A small text-conditioned image diffusion model, trained from scratch: arch unet, text encoder norm layernorm.
Rows from block 6 of the denoiser, named by matrix and row number. Rows with one number belong to one channel. Each number is 128 + 32 x the weight over its row's rms, rounded and kept within 0 to 255. All counts start at 0. Numbers have three digits each. After the name is the row's rms in percent of the matrix's.
# convs0: first 3x3 conv (model.decb.0.0.convs.0.weight, 64x128x3x3), inputs 0-18, a 3x3 kernel for each
# convs1: second 3x3 conv (model.decb.0.0.convs.1.weight, 64x64x3x3, transposed), outputs 0-15, a 3x3 kernel for each
convs0.3 098:142134129143138130137133129122123129126130134126133133134129124130128123124126127148144143150145142160154150135134129139140137136138136151144141152141134142133128124122128117114121111109116115114112123119117139133130105105047149130103088059060114120125081104112143167177110134116139170144136153127100141140100145139112143137147164168109132140123140138221223208155160141129134114119123105130130116130120113109104091161164162177190192105116118107114112105112107103125111112132121118131121141142134139145136141148141
convs1.3 090:154123139179171136153151151132128120100125089114110083131123110187198189167150132115095076065078110117095123172145138087103086140151158140128135083105108118124142147162125176164126149116101152146133159160152104132121150152139172143151134146118142149122100168128128149142155153163153122155119099114173159162115133146133114128098164121136161112118123135125122123084111112115132119159142139151151107101097115146145173165149133164132144
convs0.4 094:132135141142146156153157167144139132149149144151154151126125131139141149161170177141133129111107106098092093135136142144148155144150158172172173172173174168169171134122127128121129126120130145145148129128134124122126128158175077086112115104109113078049152133105152149120084116132113144142140174155182207180174209178135170129078097115130140134088090070164190152133142132113108107094095094110110107117118114127165136180209181186196167130145136138145131132134111139143142152139136141131119132144131125139131127141131
convs1.4 086:149129125175211149143170150147194162147155167158173152058056094158137127111129124140149114117099098067078102153154147076070051118124101152122154158146132111113148073087075057053066138157149115076104169144173163165172132115173101090112103098122137165145118145110108123104139112082118105111153176208103112100116101087084074085118166174062048068103118136161152161193200173142126148169155149191147084105063108134116125181176111173148132
convs0.5 095:154145141140132131117105105132126121124121122136135135156156150141140134124120115124127128120123127125125126122118121126124124126125121167170170155152151148143142118114109122116117131124120129133132138137138152148146074064083003000017137155147138177163159174155144144117137153157128138149131131142163152157152138143161149144154146164103084129105097109135138125073068076043027041112118126097096101132139135110080092127103109155144148104110115097107111097108112123130133133138140110125129146151137147156143134139130
convs1.5 110:136138131087166122135153147124151146096069124148093145150141130138255143095141103146133130112105098106122126104146114166136138127108105124144132148112146121069130148105123183177128105107125131149150113085081135151124130079133140207145156171126140123160128149126153142141182112147131130113169147148099156111112177144092102120140171122131098136114138121070082126121126161144105122121151118078184092120097117135056121142169074163217130
convs0.6 105:143138134135131124123119111150148141137136128122122118140150152134143138107109104135128128140137138148148147131141138121129121099101098089091096104107104104108106133125128134128128137136132118108114121114120128124131111123154112073117159106141149120120084056066059048066163167168149165159105106124136144147154175153145144159157150146136146088130154126082081090155157144178170166128128138123121129118111121049064062054067062081089102121124125116123122132135132138135135130128132121111123136135138133142145129136137
convs1.6 107:126103128049082079089121125140116135104157171147183138101103122089093063102151156110135100101118072067089101116141129111167111118110139144137129114135150138116090105111124067112061084065089113131128180129074195182140127140140094103133117156088126106131134098122140191136143151147231177146152169179146167148136155203147130145120135118113055145066096134130109140159109121172149103103139121094181158141169162117111125111125084122154166
convs0.7 098:145147141153157155137145149112116115120125127138145146126140138126138134143157156135130132127126132124125130142145142150152148133131125078085090092100109086095105141135140148137142153144146115115121109110117107111120150148160000007011068082066096114103119126115120128119103121103146150126117109100093114081166190146126127101105111093138136122144138138113109110099102109107110116121130131119121121108103101103106089051067047093115097147141119153149129142141133148151134151156141119126125124129124133135123136134126
convs1.7 090:100110096127160122157153160165138158153115165149153140156147129236255165092093090132117181186132156122138116151137141098090105182120149137137129152136149116124098196190177190174138098100062105141164110096122150159168149152169113097105136105140095065101176166165163148138130145142156222164068082050103103128069056110107095132118116124100090100169170162131082127149105137153126145128163162085133148138169184122095084166154155153129154
convs0.8 109:132126145130130147112115131130119116141136138137132134143142144136134138139141150143146148140144145124126124127121118139132129143133127129128142133135148153156164119111125118109127116109124129123122117110111112109110143128086168172153133148152083120104117134118106128122126123111122125103121131104138176206113142190127152181117079112132073131176138147102101100100099113134138145130136124140152143137145144166174081157166091123140087116126132112127136113122126126135125132141126118122117126126134129124124110112111
convs1.8 097:165147126187129153156126108136126103191212084147130123121105129101100084121163130118182110102069108099115114115141096108047047115152130121133145044117192115095134145164120172163175127123163070088104096103156120177134121128119140075122139161135107057079173221113148146153118127072156113156132130147138139144082116130109104124099102096130255186128137143135165165078105101079090081119128133093117121155083104167155117127036106115109147
convs0.9 105:133124111112103088104099092135139134119123117115121116140125117127117108127120111119117121124119121133130129143140131128122113124119108136129117116112099112112101129140144126133130139142138120117115115109111125119116115102117209141111099069058041085120069110142079122128171183156129147153086108113089115122097134140095139141140174130114172155083156144041037046022004016103096094154146133138124121137126120129096102172135117125119117112127121109123124093109108111111114136134145142154157138133143135132152111120134
convs1.9 099:149138176147120157128129157107097150172183165151144131168185150125119075158146140100099168106099049167172142110073094141089121092064122099134138126134114156140129130153125128141146096130132079097136174163126124130126117134130108172112117120117128153197117142201118126126143136162125094066124124140107111131121116111118114134114105143122137118115130115128123183084117140143123093149166150159159166143152168145111131120125201125159142
convs0.10 100:157147145135129124108106101146145137140142142151156161134143125116120111139133130136138147124125133143147155135143135151155146149142130099094092094084079122113105140129135142133140143139141128124133118115122131130133158207139140176172071040080122088119134114139160149167118126119147174154182205187137127132113120122151170163089073074101101094101114108139159131058048037105096093122130110150165147135143143168209162117128121113094096096102115106111110102100083106130129143162150124123119180167160154155157109119132
convs1.10 082:131213124074088079110090120106075129143123131124144117136107114144141147144142146133100128107085104127108111111158145125125180123096117110042105099096172099104107124111120101097086120174123137189148105097098142076081127145118163153164146129171149165121126137162149120158101080083110150089102190136162158139193144106150185137138144132145110119134104119182169167107122125106153089101161120155142094161127127148156131079114089116116123
convs0.11 095:119117119139140142143146153128124123112113119100104115128124141116116137114107127162159140152143129154145132113113119117115119120113114142121113146125113140122110122134140119129135132142144131133128133135134127130125174143146170085074209141101094120117104116122162181188075104112095145156118168159084143160068130127079148138139127139129148151103135127113062024163087065174109108141152140121137126131150140178173156150138118106105107131122122127123123116129125118102100129125131116120121103116132118132151113134148
convs1.11 079:077158170161230195121129139123170166118127113126129145140163123123125139098105098158138161165144087119119105176156146125147145161127160118121116069051098121140117146153155150143139113140151083124129106111113113100131126127142110104102138098102139132103099083089112094113072102085102102053068064046081160204087119132089116143091157124108135096131111131096076182102119160182175147143148127196176156178172180189187166095138144115150164
convs0.12 099:139138143130127129126125124125117120130126131129137138137150161117124131118124125112114112112110113120114116127122126128124127130130131119117118103100102113112105109112112109103107117110112123128131109107112118113117108166142100190135116164120101122089120159138120140120073051082109107125108118121120126152093096126077078084128129103172146128109105095160156148140138130118130113123139126128147131132148132119158123116142117111124108099099097123121121122120119106122117112131131095108112106104100113110101107108099
convs1.12 109:158157147134147145123107126113157090166117206142081181110117097137164188146133134117103075126137079153158169117125109070096071122131136103106121125157172118098168105060104130084147148130141155129113085130117127140130150165116221222137144145155151149124147049095147114151156105138121159143136209148144137124138157114169172147144161155131085120108150122136143152157179111133144110168134173110086079113137096150161141104079097098123151
convs0.13 101:107108104101103107122121127121128134107114121119124132092110113103123123103114117120119124112110119114113126109116118110119120121130130111116130119124134127130137108109110094089091116112115120118120125122121121116119123113163031030082131167164160150121171169102138119075160170144182184156168153144102091094127148143084090102098099119154172147131135126107123143094097111124100137105127129115127130148153155122138120148165126165185157138138134132138134121125127133147146108125120098106103152159146139140132124106100
convs1.13 114:108097095149101144131156124146157145090203089149112114179187160116090108133169143097081112116255135110103140131198169109108120130107124125109114143076150138137118146161148108149114129119123141126093147109150134147138155174157160207132133148110116162136139078115123111143117144113088104139129151133147215140162188109134130122121152083172174109105146123136063103103149093126127121131146084122074105113123115126069125142127077132139110
convs0.14 060:106122136114126139125131139117121115109117111098105098116131136118130133120129129141154157142160164145157164119125127136138136134134132122135145111120130124127136145168172126148145148162155125136138132141137147152149192199204109111119151150163133170152148220156111170110108117119136139133095071082148210205145232206061110109168183145177189128140107100131137182164183218171172196138139122160152129156137116197188163131129101148155135129146134124133123137132133122138133142150139147153143158159145136144130118120110
convs1.14 108:168141101167131102172157145121120134122076104147128143052068068156177164103139135137164177121142147129163161179155171197168187206169185133134104125145136109141117188145164176146163204203190120131199108102181159136191114106138134137161141127164111097132146160192078062131113127095127171129114139127108084062101059075100099115185169160106106109134136144165173203132121155145117151132152105142162133128140126109090132143122126121101119
convs0.15 100:115111111116110107105101100129122126127117117109097097109109112105107113107111114139144142160161159173175170125121125126125129122123128121113113139133132152150150152153150138132132134133130134145147137141142148150147155182199120118147063043071103131124108089094128126112099106105136153157115136141169188130146162117155166137128156127142178126128183116038048053243255255244255255123130123124136123102111104125115141106107099114125106107103097128119120127117121119119126139134143123123129118121120124124125122123124
convs1.15 099:115124090131144122084073101162142167112145151156137150114074082118052091176157174136125148139190174131150126130155141077100074092099145156169169129101151135106105091116109114132120116145116120133105147073090107073074111127148082104111135147135076098107041116127080141122069076105104146142059122076180193176191255173109113128136160136121021137125135125106109153112095135105107118115090106107082103161135138106108081114150088096070116
convs0.16 100:117115118122123126115115121128123124120118122111106111106105108120119119124123120130126124137135136138135139106103105128127121123118113105099100115106105099089091120123124129137139139140142124125123131128124119113111126171075075097079122090112090070076117138110104128101067084079118153107120140097058081099112156116095135096102131076172243154104135110151153162121127137104099112129133102162178141129138126252247209135119135128097124132133123126128113132132125132122128117115127122120137124123124124125133116115133
convs1.16 097:128153127139107156120132138133103108190106131086116095134168138140140127136103111121066086144092123138150146157113145102064114110088112167114140179150139098107088121125153100096133177153178120143119122202167159149137116128105173097108180135171167130151115094122181087111155171164147159147129092101193160181185106169147165171139104126128115106113119120131130152137096129097135145137075099040056079120141154147200160110141112064112107
convs0.17 109:133132136138137142132129134126125127120121121120119121143150155143147149130133137115117118124126130122120126135134141152150154139140149113112118126124125150143143119118118108103109125114122144146143141145140131128124170148151086136178141168162137136085140143076172170139095116123104133111096123103109132115106122077121142120112110106113143093133153159150127135156162161130106125125140134130166154127164157097121104086110102124142138128125140134125126142129132125123129134140132115121115120124117125132120111115112
convs1.17 104:147114080173128137118131116179080136202103195143101150105133115111068109119131127152126134170124153143138130121131133097188200087111107146165138145158142142118130174119095161189095111123108111143115117187108111099116131105119222125150110131125165130112228051129137138150150134133069124130156137140144126133117095130124141133149126142137141151141133120113100092157123116096087104093067111086150113147140135137159132160083110103086094
convs0.18 109:166160152155144136144135130141143151132139153112115126169161155154150144145137127116114111119118115123123124135142143133138135134129117128124126130126124128120115142144148129129132135136139135136134137140144137134139116145088236255153101100064094161157154217189118162147127083086132109117147135138173141131147105102150115119129113124133102133146113127121107105159153132135133116109109109118126120119132132096101075131157131103142132100109109102117124103115120124117097140149135128127117142134127150136125125113111
convs1.18 100:103133176067130158122146157136136127132113114151126131125124148083123114125124128100088098122112135160108115133120147115102146131129143098104131186090125151131112078084113108104106111135133169117115232105069175151139104156136088165140116151110141107136087117128142143112114081109226207154154143119082112142045132143108141144073133117182166147155150122095095083065129191129149138127154147115103137116106136131086156079109164167146123
convs0.19 106:123117123111109121097101123124125135111114126087090111131152143118146133103132119136113105145124124179162167113116124112120120093102100122110121126119138107105126123123130130119133134121132152147137148137126153131130150152129156196184137134163094145120091179127125193131138122135138127134079050071136132140126120124103052081137147138128130131080060089106140120038091084092137139153125121165149143159149160086121083090145093106153100130109128124115137109107143137131135122134123136152139157118126162107107174101107
convs1.19 075:138143109123206121125151139182157117140097196165127154096093109128121094128140160155146171168080144151097110167162141133030127104188143132057124147138089153198150106094146072119096052119072160097128140136146130092080130118139141200097132135101120088137171179135124122117118058156121222192131100144125142140126091113115117129165137152111106182128070132145145091132133110125094082158133146165143152161110145134143143162106126122130118
convs0.20 087:109121112119132126136143136130135126136146137127133131093110089121147122133152132122117128120115120112111120114131120128150140131144140123135129123142138112128131107103113112106113117118122129120129159162152155156152097122157174228166107118077113073152088132119070093093144142099138156103118098093128126139053104086100091115127115111121178092119079104116151131083120095145142146097114087095135098125148120158173158106160111128139116136139123146163131163159147142130116139157124154161147138136138132142125134126123
convs1.20 109:104142127075085051123107109113156103130162154121127144159084123129173086152112127103186113131071123125121133119082098139082157098126108142148149130039106138150125121099126121167166140181159125121153126180169107156128117129085076159155097116101138119149117130090133099146118136119132188124145159141120115142164222196120164124145159156164158139119118129163193172166146163139142149132154168110034087099094122170170149071169085144133097
convs0.21 120:120126124124129127122123121108110113114116119109106106110122131105114122109114120110112110131130132143146151106107121105107122107105114128126128120117119121118118128135134132135135130132130135144140134144140127139136066057054144130113099119094119139085115119072125132102115090105129103111141119122102133119091143156117153172106124132109116132154148136161155162145125132124114121141150138134140123137143125154128128155126115137106097116109111118105107128121124129137129107113103121136132120122104136134113142144135
convs1.21 082:123116141079109187116126128137157116168228153136135115129128108080060130099121139143147100118170109140131120111134129138035157127128116149147155152175182130140111136132132111090052104106119127141134177148105125130118105141127086130139140139140124106115118034106128116122144131137169116163123146128151140135129021133139099128150158136132146127129131142124123122145077128113110124128174141143093166146119128083085102152090165138166147
convs0.22 098:082083089103112111107121115116113126105108122097111126116110109117120117104108106142147146165159158168155156092093093098107111106123129117111111126117112151148139111110110133126131149146151137142132131130126136129126016012000177212160203230185149255204091163128073124089103069080093068069165154143159177166128149162134157164170203176168168171151139158139175120118126081167159139151175139109125100117131114070116071170219140100143074127127126134138142102103111111119116146153147108106106118130130143157157128130127
convs1.22 096:160115174129155152098120085125134100078107083134144140113108145100054090119144116129127141179135144108111119130131140127115154111094097131143147114142125087111071148100151119082109133118153135154124079137117097126118126134110155126139108154125116077064120090103102054076130161155097137108110107115132111118164203118137180147169126173143160140111123116127142120096078165140093127145068146129132107087094104062101068125113128102134104
convs0.23 099:120121113130138133144154150124120114123133124121135127145139127143142125159161135107108106119121127134130140126131131128142139126145142126132127117129121151163149123120120109107110132123123121127118119129125118122126135152129054114055098183118136211166095181150113177163091065088125122111108110095153160120118140085115133130076098123085095106135073140131113124092066085124077103111133128138158138129146131109134118155192140115146117124128131137149151100111127119121118153164155097111120106112121121132133125132135
convs1.23 103:114099117145144145105137124116099139154225105134124122129148171129165139131128153158112099067147139167153120118115161127190153165167138136213181121101072112097125115155155171108120117103087141137179194202124148146112120125095121092144120148130119135119170136119097115107127154131142026138136160110117127145133165117147134139143155120185148082147174156124124136141150148143119112136103090119067103130101130156151132167103177123108107
convs0.24 086:132140144124137142117125124130137126125144140120135137134139129130142138119123124116117116130133125147155148141143142130133132120120120129144134124137124118121112117114114100105096110111109141152144134143135154163152184184156157195163116054087160118125124067128107063102148157141145134133118146106065073098132144163151166110165152143145122136156155139142169144171149153169180158134147144147145154134134135088096097107091103146124138096103110118108123117111113115100110133098127156146144134129137128121130128137120
convs1.24 103:135133135151108111112078099119101098154185145113131119131113132094183145132125125129118116139125157143144134155130138154044126123112116130096131130102130127096138135120139146162149112144128155133141148228158123135123129138108136132138132119141138177163079115129120082131119112145153163149104148118157106133104114147137131121123151124155211141121128115122128096199255218123184148112136110128158114141117135118115126131138128112140133
convs0.25 088:129131129125126126130133129142142134128133129128129124126138134123134129114121112125122116124123117131132129140137136134134128133133128113115114116119122122124128108102114124122131137137138123130118130139124126129124156132147106116094114122115127158122118163087118137103114107119125124117103087111132165146143166148125125140126132128130189136141133124071086084096091085112100107119117116102111101106123119132120119145173146147165129137149132122132099126121110126134122121137107130145139139149129138153128154153151
convs1.25 121:113147132127128138128115135133117126143175107147160144144137140168228140122136123111135116096116125144106117125146136121094131121135129121135121146030140139131140141157119186122128116147112152131134124247144136107121127157140133167150147095119129096090145013070138177109125144141090157119115104129119138127102090105126131120135140135162255140144165118135143130133117144099094094143141119186077113122154130140142144138175161137133123
convs0.26 110:139136130143139138145144145121127127113120120118119125156150138147141134124115116116115119117116122138143143155153147142140138136134140135134131138139140114118125097100105088093096091104093132135136135141138136141134065082130117156164153150145104090103125164147146183147142166175102124142092065126137139114161168135155112128160140123153165114108113096168149165183212202149209179130129106132125114131112120105090142101083126108095130133132116145154132167165158136137117167189156155159148115122119121133124119115116
convs1.26 118:116102111101067087148186153099078092131244112116112108081087124096150108112080117112076110149141122133137137143111127134096095112065105116160126077115117123095139146149140124171135104087125158169188142144185109125139145155147120105117148171139144119117115154124138143124138135146126050167145130147169115143125230100123136131106062110133225122126116118135137158135118149158117134112090115067185069151170150122124104102195142119177143
convs0.27 107:137125124134126124139130126126120132116110120124114117126138132130134124135127116110103113114111129127121139103102114100100105105100102148139155147135145146132135126136110138157133156177156133131124140138135145141137090145078115184115131192135143184113121149111124152137088070108118109141127124145139121152142141134137136121160150155131147123073092087081050051059019035091082081117117125129134133128130129128097120133110144076049103104090104117108117122120129113166113120165110119166122173140131168130122140112107
convs1.27 074:093067061115107145105088121131116132143141155156141136111197097163198134089134113155115129151114150143129122086092080095148110106126131129125127115139138157160143137110112123095127105152133150125119135190132089113102126109132088048072112046088126083128148103154129124131070082053146225162101169099121082089131058098158121157144149144107032152119055107108135099147150123132132129120134140106170175122130143125076123084001084128106118
convs0.28 100:137137128124128124136135128136134123139145138145154153137138131143146139126135137135134132125133131123126126138142145137142145131138147124127124126132128119125125125125122128142150131142143132132128117130123115123124154137185098139165121154198168126108162154115160162151098094135112122130090094110115093111090096092078098114139126145137173123141143115126123093139196138090144093154131132148130105136128123127106117112092085145120103123122141140130132143124126132131155142131128152131132114120106118121096122117105
convs1.28 113:132118109153054133112151116112145128079070139090124122124116127112143106119142113136178133184091086143135126134144138112000124148140118106123123129095127099140141116133134114110100143116141151154135122125142138122133140134141120052131145160133124099100161255117114081100116110107175190136110101100125173118115094118105095127113141122173255097108070108159112107125150107134151148131124108132099071127127126112114146156021129137171134
convs0.29 121:123127131124127129127131132117119129117118127117115119120120121116116116114113111127130127132135135126130132127127128121122121123124121121123127127125125130128125120130125144155150138148144129127122132131127124125122121133115100106111111108126125122136107109115108120119128099127139111125170147150147127137154139146131123132122135131130127132143133137107108111140148145135146135138120131118100114128114123115118122102107109121131138123120132122119129134131133142133140131131137136135136130133136127133136128133135
convs1.29 079:147140141108115064133139116124135140156199137125124119153146148125092134137132144112083124083042075108109127136142132127087147112109130149129120127243133120136116113116129075066103114103121132142122087090132095105137119150125145094118143134113127117132156237147154134145159154166174180168126165159115131119139170121160164140128133130166160134145163139143158133147216181145177147131118144131136142142114145132117108164152150111129108
convs0.30 101:116126125096107107111116110124129126108116115108115112114125101109115097117121113139128138143134142151140148107120111112120107128127108121124121115115113123124126105093110106094115111099119143133141141133146126119137140230157153246170129037077122077109099023099087037103085079108136143146165188162062054067059058051150182151061018066023000042103131132108043092169139165136125131144145141161171164169170164156205172060103070119121113129165172123149148113125108136161148130144132117121101176151105160138104126133126
convs1.30 122:132144162083051061102092094106075107112108184130191150132107123114160128169164150119087125108111118128037141136130131133095119138157137114093100146067101082090093126088129093067107136113125141125159099087111118112120140118132109127165095125133154183154082096114097127119135097130100082082136123133141097139115151084138098118131128124153123144143129121123182135114115138069093088155186157139118159095061092150157158117169130099058130
convs0.31 086:148151147141148144130137131143147134141143134133137136117129132134144138128135125114111104118120114129135134134131124139142134140140138114115107118123114112114108125117122131121124141146139113110112116123115114123115112041129110100150126107141144126127098135088083134090151168126136161104131071092148186129140215147145169173151105147124170112112144133115081119122124118105113101118116129092102102094079113107109123135147128117101128129126117122126110100087098130119119114132109095090101130154149142167147149150150
convs1.31 123:108058079125165127113134126132180115140000118129112124140083146109075095121124140111144110165255143149147118133091134147183154111148118125173152161195146106104109113147127129097123133134122169143130142156128133143121117068107117156115142133121168238137165018153154162132113116118116179082122110132147165154118129143127115130094201119135015119117121127127092142093228108125112114118128118096137070117119117154172132118053118116130114
convs0.32 105:124117122135128130139136136123122127136138134137139132111110099123123112119120111107111111126128125134136137131132127131134132119118118138133129144145139132137133129121121122114112119114112162162163169171168163161162111103095111079102132105128111101107045058045042051043131155154170192180141129132111156148124185160122147132147164173177193188106077104044041035083099082088100089161182166153162154126113122135124120087064054122128106125129121120128118123128124122135117106117097106106101130134133110119117114115113
convs1.32 089:152121130132176136167157156129133124145131185145125150131120137087119104115116124128135124128094155118148152109154108162129172122117144146110116108058064112130113106122110069003105108106103125144121169230134122119133105131120118180157128091123114101113122144159120112133148109140095129126107115104146161128132145102148149135124125118120094099141144143145097122121144098125144134080103107124198118123144135141139152137065159150155134
convs0.33 091:154133132137120128121115122122118118135131136132134140121120127115113123120117123118115120116110120119113125132130129130131133120123129139130132130124134114114125136120139125101132118106129145152146143151143141142144144154146146220163114159103113122108073150086105121096093149089151204158131117129111158113101178113122139140113117132134187147117124136138098147122152122132144129113150131135188158119145129114082125136157134121168113126147127117158116121137127106145101133201122125149128161171139161176117159147114
convs1.33 114:141114126093031069123147121108148110108204129146126140146096136130169166117114121122121128086025067137119118108081124181129155135159084129112118133130082139113133107104118111018120139123129105081130153178152126141118129095118109245116110126116108106120075155106147162138114122102142190146143133138106088125082119128139139143115108104098056131119133134164210155185085138146123156144170148125121103125092131148103127130165167111130112
convs0.34 105:154145151154145152151149154135125122133124123122113119130122130144142153130132144141149153141137140151140142136124121147138136135127125132119119135123122131120120152148152140127140146133145135138139127126120118112108157145147154174148119134129075084104066147073046104039094091117123133134105126132122117105100154089142159127140110114126155082114120115133127101140162105085122085136135128157175148122134115102108105104151111127167149121121108139152125133139124122110104156170149144148140128130124147160131145158141
convs1.34 110:123136132129119139141156136129123126190255139152141143118138136142093151134109130129174133157107127085083137134109108109141114094114146114140119088000148107153129140124112157144149127096138164124127087050067102140101130136113154067146146138149136113125115101178154137133130154150110119132127135153134144132116179128105119146106113149051000148147148131155148131181137148140135147114124112211237180136136139123145125105137145145119122
convs0.35 102:099098095111106104129123121136141148129126131124120126110110111116110109128122119126115121146139143147143146138141137118119116120122122129132128136138133133137134115108119116110113128127128124115119143140138133133126092046092106032090161116150125056100126116104115120088134160149128161156119126140118112106134146127139126134140134155160182161185172173164118148093067079113088104113114112129131123165165156100064093080034072088028086122140117109124094109111098116115107127133117149153143092103085113133116115121115
convs1.35 107:132127123091127151119119127122125115036173112104097114135109132146166071122119116119147101130079125118132125126117140162122118166140160105119111117005111092069089109129130071058140119159125136114105191129068164134128125129134116180191144123115121140147026149112141144137119145164114102125126174147101062136074073102136109142121119162128109200124149137124121116117049047117117108107144134149159232147160116159165149043052085132093112
convs0.36 104:136129130131124125135126124111108113122124125126123129095092098118121122128134137125119127117111117128124131143136135138139134135137135103089094114108112133128135118111125095082099102094109131130133119118121129129132064114118149198170089153108121147116097137091088113100150123117147128123128102112121112092116113078081047040129162142182236143127115078094117122133156156125137144144142151132142146155161162092115104110155125141182160141149133143165152116134135143159143139164150106135120124122108139137104138136098
convs1.36 105:127127146116113101162133132131132112089250104124138117114127142179154180130122114101070133145127151122099129109080104160174157122124121154194161040089054121113120131119131156134125145160130109074153118191153112123148143107132060023122123148144131138138114101121123114131080063066142153069136110121115064111201254163153140159151076139094043081153075113116122126126116153120141154141126118082216135149126138136182120156129103133094113
convs0.37 100:142147154139138141128124127127126139137128142127114135128130113135137123134136129118111110120113111119110107127127128124126129126127135138135135138135133128124127135130130137133133139136138129127130137134136133130128047149121089216136072110061109078092142108109165123118142143127113111105120128153138081117119035064128060091129138133128136104127089120091123093134155128111116108117154121132178152143192160134161131173203157138180145104109109090101096100101099129134110105116103128136127133125123132123110132125113
convs1.37 117:135161140199214130143138109118085113140138095116094127126128103177255112131146125144086117181085174144171146128156134112121169113122120120120136138114183126140123121109128088064114135126123152121152080079140143134119163136119168159123139165129136132142135056107128119151152098158094128108099098127141119137160109122124148113149104118153092124127157137106102116137189132132139104146159127127184128154154144103133109191215146124153114
convs0.38 089:076089095099114117126140140099102107106108109116119120101105112114123132108119126162164148191188168227224204086087089081083089091093098147163152163182174187201192107107115110113122126133138138146143142153147138149144213190181138105096128127093139133156117116139107109127097088082088077074086069074108108098091096086067068065156167173137154151102110123193219201213236217134144132129133130138144144129136135167165150186190170188195176163168147136142124117118107144135131126120121109100107149164154138152140136146132
convs1.38 076:126165138106120118076079086158129109127077091114102099086102127183154200136117119113039083114059125152122138130125133097098161116092129082076091088036108135145138137120133110112117118159144140188134154155128101050082127127128138125108166133172106134109116176138102128112096105100124161151093092099217235187191153143154149149143155146108136109094075096125101122122142116140173117164116129137084096146122127051042093072100099057071071
convs0.39 111:153145146162153153161158156138130131139128127132125127155154150151154155147151155087091104104104113119116122147143142141134134139129124124119120128127130117118121124125132127126136136141146111113117112117120120124125143136139099134066140164138057075056114111082140128111134125121163175178139135158132133158080081119098098136152127140150118127116085098124114131196214213155175175118126123138159148132145132125111104141123114108109104132136137129145142129137137151163140139168138132143141144132121164153134152143135
convs1.39 113:109125160068093089122101123112100119178255142152185143118163127106138139122083151083073106146188145145142131150146137152221152117146123096141117183204179118126156122106115132206116116131130147086115137141108091111131126164154066004156107111113139162158173146147128109108132094174147058071179161153131128154158215153104093122102094127118169119128120108120119124110074176116131138152137133117177205102134129093118082113169168111044114
convs0.40 104:112124125111125128109121123109114112115126122120136130099101111115120122130129130136142139127132130115120119131135139133133130127125120115117115129129123142140131128144137134147147132135137133132131133139131138142139142113131053023045118140137159176164113196125135181149139136157134145146115114125114127149125179163107148146132134132152204157119128129121100108049056048098079084175152160109090094115094103119070072139150109109157112132130134122132132131129131139120134119120125136121135106106108102123114102115116
convs1.40 101:128149157099199196150164180130146134140165139136115132143186147097124177119113170127139141126125085154166140122134111158100153125155140121139137140243085150162137141154139110127144115124117142172150156211121102104099136145123151174100137091128136140157187157136132143137125158128104114153138144130128129101098098063116107132111117106124185142137153124092081120056062021076039102125133149088128095149139141106066119137085081132148161
convs0.41 096:117118118114115117116121124093100108092102112110124131110102103124113097143134106125125124105102107105095105130129130122120113128126117111112117100095093126119114125138137125127131114099115121113112120116116116106114158103100091178099085190122106180133075171096113122113130090124092070088097116125132047115101042059086036084146136147165197176158108160164114153111133125074140111162133156128119120119137126085067092124177153093181142117130145137159160104127141165171162152181160108144135126107113141134123138139126
convs1.41 115:118123126133037139142102121124088124108075079128160130134150141123207152137177144126103126100117109132104154139131160084003086138133118119141123088026103094045117118125133127204119119115120138137135102147115095172112138132125122159129087070127126113119118075120084095125116138128101102121164151125153148134121101121128131130135137145141068137170114139123121113148200169120141156147127117137064115148168091111156117108109137138136143
convs0.42 103:141139135127128128121126128142153154123137139124137139123127122124129127124129131117109117121113118125116119149152142152152141148146135138136132133135136139143144122109121116102113130120130118111117122118122123118121146152148149159116046009005072079099050067056098123100120180148107171136115170149143147126145165129147175163118111121149187173105140134141118129134137119114128099112107102116117108114115103157169159141141121116113110130149133125145124117132112122130110147155125122121098133135124134146130113133127
convs1.42 099:139107168184179176123108140091102111126184088113105129122130135096054086141143145151109168104187122149179152130118116101132140114107123100123108082170132133131136153157147145104097119139133134118159105126114140122115118110112217158110113115144120179129151011147079110124136100156103067123129149117147152147181059173129134150149085123119074110105108116118127141107241156099122100120136118116163137153127124138139129141106109113137100
convs0.43 094:150149137141145138120129127131132128123125125119123123137143129132140122140145132108107114109111117115117121136144139138145144142142138118119115111114113112113112126121116134128124139134128122121121114116112133132132161164142147145144103103107143156146132160102151166114093108105117130114120079113146153169130126136130101136129123141128142171138116167156159174129170149150175163119144121085098092076079097151128119186172152160199173124124136119133143134139153148157151151170151153143146149149152165169157154155160
convs1.43 110:146129111153221162123142112112068090178167158134120157135124101177203153123122107106118109044055127110122116111046115081054109125126139128135114145093126135132113126141104153125173141165162097094120096198149130149103117146113127000137121115111129099151074135077107097143125136128072068093151124156098088108128161128137142129139155117133122157144126104139137121148128148154148146137166143144119204128114111158149154172178181133156113
convs0.44 092:122125118126127118116112103125130122124134133132131137125130137131135140125129133124121126129132133133134135125128131130133134130128130118123129119120124142136139118112118110111121125131134114117123114131129120133134151160159076105070098163099107117130126183141100127107108159108131189148118133138112133129140189120161160134129142126122238132132138141089094098073127125095091126120126117120149113072104095138122125141150120138144126134145136123135112119114115113111110121123111133129129118124116132140116130127118
convs1.44 103:123151161182135177115137101106199114132039119144116125125134131109057134120158128113149105175120186154174135120123128169053153144154125119061099158189142156180162106151118118194168146113138152079145114119112128142119129156118146079101140155120108168137104255145118116137151164123138170114127132147122159118158100156123120106158113123136032038148149135160167151169115137130101111128173156097225136146170144082121116089138132134137124
convs0.45 089:138147151123132136131135133085079088086092102095104113103110120111121119117125117115122121112118118118118123132118118129123118112110107118117122127122118145132127131131129116129126123128136122137137121134137118123134058088079112121135121126109110136126093140081136191150172161175165131153098076095141156132153182135125147113129163152166255176158184170106150103108171103117136107110114112112115106130133123013000000124135124172205151155174149125135116123129111159169164162163163123138121117133121108123114125138126
convs1.45 102:131075135094065082112144150165131161150079124131116137124113113041000023099080103141158105161105186145145155140150128122111135125120113174144123165204108133105142143178170145109111126157109157154154135097124159173134134127130171206149111166101127077126153180145124159118139153149080087097118140161138162149128124123143115136114086126152118110108151116145118120138176154117087135113078146172116103157135131131139123116159146114056106